Weights of a small masked image model.
Model: 15.2M parameters, 48-pixel images, encoder arch vit, encoder norm layernorm, encoder activation quick_gelu, encoder patch size [8, 8], encoder layers 8, encoder width 384.
Rows from block 2 of the encoder of a small masked image model, named by matrix and row number. Rows with one number belong to one neuron. Each number is 128 + 24 x the weight over its row's rms, rounded and kept within 0 to 255. All counts start at 0. Numbers have three digits each.
After each neuron's rows are labels from the 100 images, of 14848, where the neuron reaches its highest value: "strongest on" is what is common among them. Only what is clearly more common there than usual is listed. The data: streak pictures of flow and ridge fields.
# fc1: MLP up (encoder.blocks.2.mlp.fc1.weight, 1536x384), inputs 0-76
# fc2: MLP down (encoder.blocks.2.mlp.fc2.weight, 384x1536, transposed), outputs 0-76

fc1.66:138136164138169138133100094172134174180123137138112118103168116128130172158123129131133107151139102103149119136130138149145088091123094109158165115119140133135152131190165171159111129145121132109108090130093131141156098136095139147
fc2.66:127137146130143149109112090109136144101157128117100136121126130158125161134142087116119098110150144087115098124124132061121145143093161117132136152128121152154093062092106106107175074143145139110141159163130146130143130126147184179
strongest on: fine streaks; high contrast

fc1.571:150081142115124162133135149145102173149129094140143178164156097164104115125144153139127117110107116077125124125102104137131118086136127125107133131125114150088105081117113193115135181114168094122135110108127104107146084119115110084
fc2.571:110137129145083117117156088096150136142131124137153123151165156138134150139115151106123140135114140163108128142159133132124163116115150143129151147115128132090151131137141144100101160121107146176163123172133145136123128120087146118
strongest on: waves; pair of whorls

fc1.745:153105127139112136129160152134154131165095129105108148147111087136181111166128120100115120159129139120141101145155148189145120145083100133112119072147148134133102124119143135150086100129177144137103161111138125091106128128151130114
fc2.745:153121140143125142149100074134111104164126148119129130178133156128159125071126148122127121129079151133116114134092115116100125090155135149120111121139115112101144124143134103122129158122096154128147107148182121106152125114111134095
strongest on: waves

fc1.746:121123170099145155109136163122130131137153165084115115108111089119076114124138151158094134155169131096122156152167099110128139130118121104130144079104162139100158133124110119102084116093162167153152109151174148125125102103143162129
fc2.746:170122146129115122153133127104103143105118108160117173112139120132159100141145124066136165128112159134118145095092179079123112142111124119112105158141104149121154129116113107139153117132139099109067144090110089103131148116185139126
strongest on: fine streaks

fc1.39:066160102158114187138164140156171111141156134106111150115121133112127126141147116135099114144125143100158140143117097170137116112121147149092119111116155105113130124132155104157129119162178131103177125139144144097129131119161127138
fc2.39:167100164132116137163127143122087127060151121117139122122151126147078143095124140122173133108130075160114113091129166180094127122134108125133135155125104113184112136119073126104095098107083127132116137130108126142155144171102124102
strongest on: whorl

fc1.11:129119127112130124111153094128112122116120130145133103099088096138160117150108172125157121120089136095064091148141125122115138106130123109136079122147120169175103178162107127172139096180149134111109133138109086125113089194121128153
fc2.11:135119119144145115139111089074150150097097113075123104120109158104122158111112129140125128127138136153138093200125134112092152101109166172123164162138123095112173168118104113120108119139127150152162140136141156174100149139126132150
strongest on: waves; pair of whorls

fc1.22:123138141157174122101109116106114125110158163137124130139078077119126107104125137162143151141141096115147155119158096097113132158133153138080142157152150150123100146128114118119090141155178134128096156133126141086188131136166132107
fc2.22:100128159094115118094157127113085123113110126145073096145133119158104161116084121120141151138131163096128099147159152122116134111125161100131135140085119123111143143132126130122153128071077131135153118104136117142120159131125140102
strongest on: waves; high contrast

fc1.513:126159117129108120143142138112166106154138103141130108145155138153148112144143130170122159110166165105137051102115113144130131124113138054115137125127172138090160150099155142144126121113108149105126117111124097159133136140112081125
fc2.513:140149144134163136121154115134145109091099133103113120143119115114131164163085145085106127113097173175122131149141151122160166171150178152113115120138168147163104127099090088132139132110115196147138126133089119111113100115158138121
strongest on: source

fc1.332:160119167151124142108102105129110119138147137145140124148152145116134103105137078095082169148171112173082139095157101087139104107108150109106145165126150125134116161157116103112130130131125159152111144164104139082161096170147175167
fc2.332:099150105117128112156183126124125120128119161153122101099084139146084105087119110160142134155113086091078145149109175148128168128143114084125152166100101139125077107116115135133128127124152078098112166112177138172143125136176131122
strongest on: fine streaks; high contrast; parallel

fc1.359:135165140111155121121156155170151148139131117127135115156135155117146100132079085116115182149168093162136114116109138096148085138165128116141125124113130122186191172077155124152128130139138121099073123135149113114115100171122126124
fc2.359:132113128136131115148157104114113136156105117130158133178131137194104115132108162099117135100123191115091121161066162152124131168117089112103145100153079124122163146133167155097105127155140143134137139129134187130175135096134134153
strongest on: waves

fc1.681:115173156100104110099113158224149128147122107172107112133089171134140126159107149109091107149123124136101126132159128151079152097162132167122127126127145119155101089126086077134119136169142163093107138135131130153132130133151133113
fc2.681:148133086127101097116088118100158085172087137149131153160109127160112174086154129088125133105117125112178165142135150125118095145157097102111133124121112161103108136073113137116132143089120147134198115142097094091092109136109147157
strongest on: waves

fc1.120:109146118159094141149092155125166146093152131127118115133092103132114123148124119128109113146187124127118131155125089136128105145158056160121167125117179111093150109162126146150101104155166139104153105118143120130143157134095148153
fc2.120:131115158111136119132124121110147100158097125143161152165182128121158093108148101125115124103099148142145168147113137141153153152110143092149103120130128128095094169152152108164081127116090135123159156085144120082127101101141163114
strongest on: fine streaks; high contrast

fc1.488:138111102116122103096159113155104068126154136135146151136095145107140104128113141118131157104106151130114173127144150150145154086107114169128150115142146178122103166143089128117111135178185130122093087113181120144103175097172085155
fc2.488:129128174108152172168110156107140159159094128129102127113129150159170161088151150110090153087156134152098138143154145132094110106125139114118134137127105127122131119116141123104130148124115170132159143156092135163149124138079131117
strongest on: turbulent

fc1.703:141111137122122132102137123100136104102133111154134084100085112143143125113145087153095118114135100120156162100166076136078150114154162154136146125109113127119108138145080138150106120124153137167134136137153091176175125121145127151
fc2.703:096175147105107105128176135091099146094134167137100122140108120161125096137120084154120160113149127111089145131082102133134136080132140137150156112108134121129136086123143136115120115124109112073120129127148157095102123125113158136
strongest on: waves; high contrast

fc1.349:140135140095137135085081142148145117108120104139104140099121107165103145151087109090097137119136138151131094130134099143085111134130132107116144131117175189116132154142125111111085103139145123128096146125113101136096154178125151160
fc2.349:133114100143123154121091163142139115069135162118136105132130144154143135182102118154161094139091151162113116113121116160158137139109118148123135093115125149075122111083124082146111156115114146154154130177152112112172104110129105102
strongest on: pair of whorls; waves; source

fc1.347:143136110067122128132163152134130144104122142117102132107127153075083069115118135129115087127153107143130154115155117086107183140130144098115089117130122108175162139142101131161114138109131126125103114127150083129093108148099155155
fc2.347:151097139126110121118155121150129114119121075135140145154137127146144095131150075113121134140092156128092135079136108136119104103092128163132188130169136100134141117110137110107154174137114102148179135105140101114143135136125123100
strongest on: high contrast; pair of whorls

fc1.336:177139097130150123114098101111122147102121163088152129109158174131145115114073126125160126199131102160141144163134119134125116105119135120134134119156134143118112141169113120119125117162125141127165083103097148105124141142133134142
fc2.336:135119169128098112124155144146108153128144097084079159136102118136105120142133129139102161113137140074140157107149106154123127137126086152148101142136100120084142083149105176110123148053115145140134104166128128159067152145153115116
strongest on: turbulent

fc1.134:102143129125145128160124108098143077151139156111183134118145126121137129099139120145150103105099144128153146153081161140083148122095088114084096172136160110141134142117131099118141123116112113125150122137142146166130152134144086060
fc2.134:121164121106126137167119134120129146111117144154135100140086102168131141126135114141134148144119111132111098185142132156117109131098193148186115186120144153132114120124118112127092130156093118129119129118173106140153150132118163136
strongest on: parallel; high contrast

fc1.273:109116123128091149090095131137152120118085107125157120095132131122093134132129142120111127114144142108131114125116137168129122113121132086130101112141116148150132126137102139158148088139132120128109180129163092165143141119101137167
fc2.273:127109142088138143174175162109136085119141131097180153137129103115182157113136167088153159129107143119173131107118125098111105135151133115140156128123166153118133131127170146120114185112155090096158112112119132161153133135138119140
strongest on: whorl

fc1.131:124154144159127120143131124145125136106117116062099099162123115169118139141119147065094109139132107167142092129140139107139103115158118083138138107119152111159158080088139144170113170166094125105135112117102119141060102148137144127
fc2.131:146125101112134112145167117093100178111114121175153140168161122168126119125111134117142160140143164130110122132105156122153089126142113154124127092158092128128100149149156139081157129101139173118106105155140154164131156151108077138
strongest on: source

fc1.491:126084137143154163140138166158176106151129119112125148120151100123084094112149102147101153122158146135101196116096139100164101176142134148123137180123120132141131113138130171162084135102161193124090114143117135125096119119157126107
fc2.491:107147131105142078104132053096122137099103088118155136135184124149123166127105119137090108108171141109146143112125113156116201128106144134120145105155169097171109136168101132093110139126129111167147130108160149112095158119141129153
strongest on: pair of whorls; waves

fc1.311:132132078112162138145113105128130113125140096090103078086144141158127112135113146157098103151137118097137123137144136110099124118092154134143129125124149101146172101158149147126095151130177126123093098156142135141159174116109130101
fc2.311:094155128154110135133128124173138117099114159139134104169120125122102152157146121164152118174098137169126131068140124150073121112120109144152141138146097124193111146122111126102125102095109137112130131118091145126135107062122149116
strongest on: fine streaks; high contrast

fc1.574:127097083096102138104155151180141148131157097123197158111157136162135107092147147112115157129137113122126130086138126112134118101106135091138148139144161177145118116097148151130103126114123117105107121133107142128104123159102136115
fc2.574:127169127104151113131153094077111125127113128185115156173152117169107140145151078136200142119117148126129157161118118150128118111167097112129115155123081131170131103095131136114126122157147120105109152098117147090119126166129125154
strongest on: parallel; high contrast

fc1.652:098112141101114114141160162135118147146142126128155129151102110138145089175087130181112144147101131092169106132137122153139089148128144126142136116128142165160099146087087130144126159113116142088132162135131116129125099165130137129
fc2.652:138132124119144094147111120107123104117115134106142134132143128116096180137113143123123118153121140189102130186114184102148132121161089144156141124109135147120160125168159108069141120124134113103137163138113108162128145142160093127
strongest on: waves

fc1.167:159077123121188148119124141141125096155120149159119123111055127098103073115121110124165121113146133119109132131162087110121112124131152102160114173156135138143139138152093139128164134168126174133145159192126160149149144148105147108
fc2.167:124130146108131093105139100102133152105087137148089138162156127107143176162160157154146152109168147106159128160137157110091133133138117163176124123116111082078108176143129118142127121128112129119156093078102077114137143090122145121
strongest on: pair of whorls; whorl

fc1.623:132092111119116169109151117144123147184142088106135148130157134124149149129147141136146092120122161138103105125128152085093123115123115149140065105093133140141152118124120147114163098138134103122130121117102129150172124151131127126
fc2.623:118162144137116187176141107107106106133141121130087157134132160112122123115148144097157103165084188154118136111116136083122142116111110108172164153126135121150169135108117094125121163100128121135163214141126093114160121143124135115
strongest on: waves

fc1.719:060114139159155164126081151121149124118149175149092106121132147141111195116133120134124159102143155093117137168075145077119147138148080121102164159112117083103115158111119128124111079113147174169160143144128142163137155139157142126
fc2.719:119113145111121108163111115132088124125162094144180126134130136126103095135087102102135099150151147146095125106156087149152120103130109102149104102140139114133148138078120132136136164175125091119130116146111107103123140113127117170
strongest on: fine streaks; high contrast

fc1.7:158098136139133112117158166134090139124127106113175133139119125141166119153146148114090141108093170116130114105102141141122102141131129152079040111142100151144141122138137121117140126158163152119131143138154104113114083119153166116
fc2.7:142084110151153167178079106173183120096092161115132099127077145149141142119136140111164124135104119157133125159121121181154158114080102102138141101076140160118120139146114101126161118076145115127108112123146150112130140102128119108
strongest on: parallel

fc1.84:109138170173098112102119125125088155125122151119128132143134132090093145151091144126151131144141163120107148129118172135131106146143123112152114101129095124115128134149070134137124131157187152106100120117114155129099112134173181156
fc2.84:153102086112123126128086139152143128105119128166167107118090138172149129125111152100169053176081102136122101124141111146135127148095143130111120144122152141149114144111135102073102155111130165109087136180186110091115123143068112121
strongest on: parallel; high contrast

fc1.264:103084117154171173144155137138125151164114111102116099101118096105134142141115149122139102115103123117127109162136145127115110180123115138118120134103114159119097124179125110102106137114131145171100129102145097146106128136124170174
fc2.264:131163140124120119125125133104127123087122178107156108182122167188128102157130113092126173131099138166160097073092124130163127137118137154147131104174124062131155106127126108153144119129130108090094135141168116096140158109092073114
strongest on: whorl

fc1.573:159157128113116129171115119094114142159131153098099096155120141139092112152068116139147140132117125140188177122110096125127124146122124158107117082120105145118160125154132136134124159111092125090118152108160103144131106115132146092
fc2.573:099090128185115145098154156130190088118132134105116158082133153105157099135123142141137119113149155092153123127146165123144107079133152113160126150147113104132117127174132095145127121139155140117172092127083184131081165176102114148
strongest on: fine streaks; high contrast

fc1.748:136102119115125139131167115148112164133141134119121094105165121154148113118121092080133074187123127126138111161145177127103123169101063120126112172111108108116108117117144118147127169121145155144148153166171129111108086123136151164
fc2.748:138133138094162096175065151117149082141084131129136121096116117123112127099124125074118139090134126119116170106125131117132099082118125137112136102114141148146130129106146135125115152156155141088120160111144101125096106153137126152
strongest on: waves

fc1.291:099142165169130166081123137141130129140126141133144122121105159132130136135127096176091128086103126099128140147137075105134157171160098193151117112122098142096154103084119159128146130126147134089102127192103108154104109114098112139
fc2.291:150101139139112104128149091114142151145131122151124153093101095123163139145151128113115131150140148131119110133134135128074108094119152133132105124119142098117108148131131140128117141114085124115159153120094162099197120115165163129
strongest on: pair of whorls

fc1.391:126135132144162105158143108115129107099122124133135113110127120105156134174164126120111124137141116120109168148122147150117131156125115137150160140099168116140189113159136135132193103088122125154108114151115111118101128096100165136
fc2.391:124081159100097130134106169151117131118148103091112125133178118119089142078144137155135092098119117101114137143164129131126135116122115142129156078117104069101117140096144145122124123173131106138144206112153125151125149113161127115
strongest on: fine streaks; high contrast

fc1.545:131129154139145099115153095116128154124141141080124107163104110154135092102101106133104163159145148137148138136133134105145110107114109118120119133158116122150125124110176163162101156130150107097122123140156102122079134138124170157
fc2.545:098128089149138145165164099138089107094118119129132137159153171154152119163125123088164131066125155130075082116097149128115116162135090152128133105141091141131144119111115125113144124119116146134124143117128135129159105130144093140
strongest on: source; pair of whorls

fc1.521:136105144145111117146132122118122125163145101107140163101115130122126127112126113154153140144150120127132098098138127081135139122118144166165111144122100137141081141127136058100133115132174119110114091168121104163167103177117124110
fc2.521:088109121135147126106105103100150085173109145150131109129136161132086089145095135141107133125097153121111127133077123153053121116119160164078139109148157125138130108117146134184140138147098117146172094111176127104103132120122151151
strongest on: high contrast; waves; pair of whorls

fc1.137:159102131124109111153142130137153114139104128091130158148152147116145130110139167124135131180087106102112097144126122135154123118153133118098163096153127137122059147117175142167129090095166129108126136146121151140155124135105112139
fc2.137:079165152149130093079087141122144110129127118106111125101136147171115099048145131152134114128142148154088122106130156089157138142123122126115095160148150105116105137159149179113177140128155096181103132151111120142114122127119130162
strongest on: fine streaks

fc1.345:182133122121128114128160151088139115101109139096112164119142118141146120167147125128100122118129150111092089110114103087098120184168134089134128103096120113109124143095137134197145158142094134131182130128098102119165125141142120118
fc2.345:129107083132118127138114096092144157103150120150164117083135130082130140141087164164137098173129094118134135142087210132094149109133125176137111146146103122148093145141119110115164124173118094091080102109123096142105162117121077127
strongest on: waves

fc1.750:137147118144074154125109143141141123150132107138114095145119137150138116137160133092156107147099122126111130110110134145157081092197098140162126119159122163139146131157110142116122122123125098146108113082094085151116150156062150117
fc2.750:128133106130149109120163080071123105188113116115145142126146105120086168123110141119136107098141165153130132131120122123105105140098121102151177067096147143125148115104107136146125126094125132168136126104135127150094089130122109129
strongest on: waves; turbulent; pair of whorls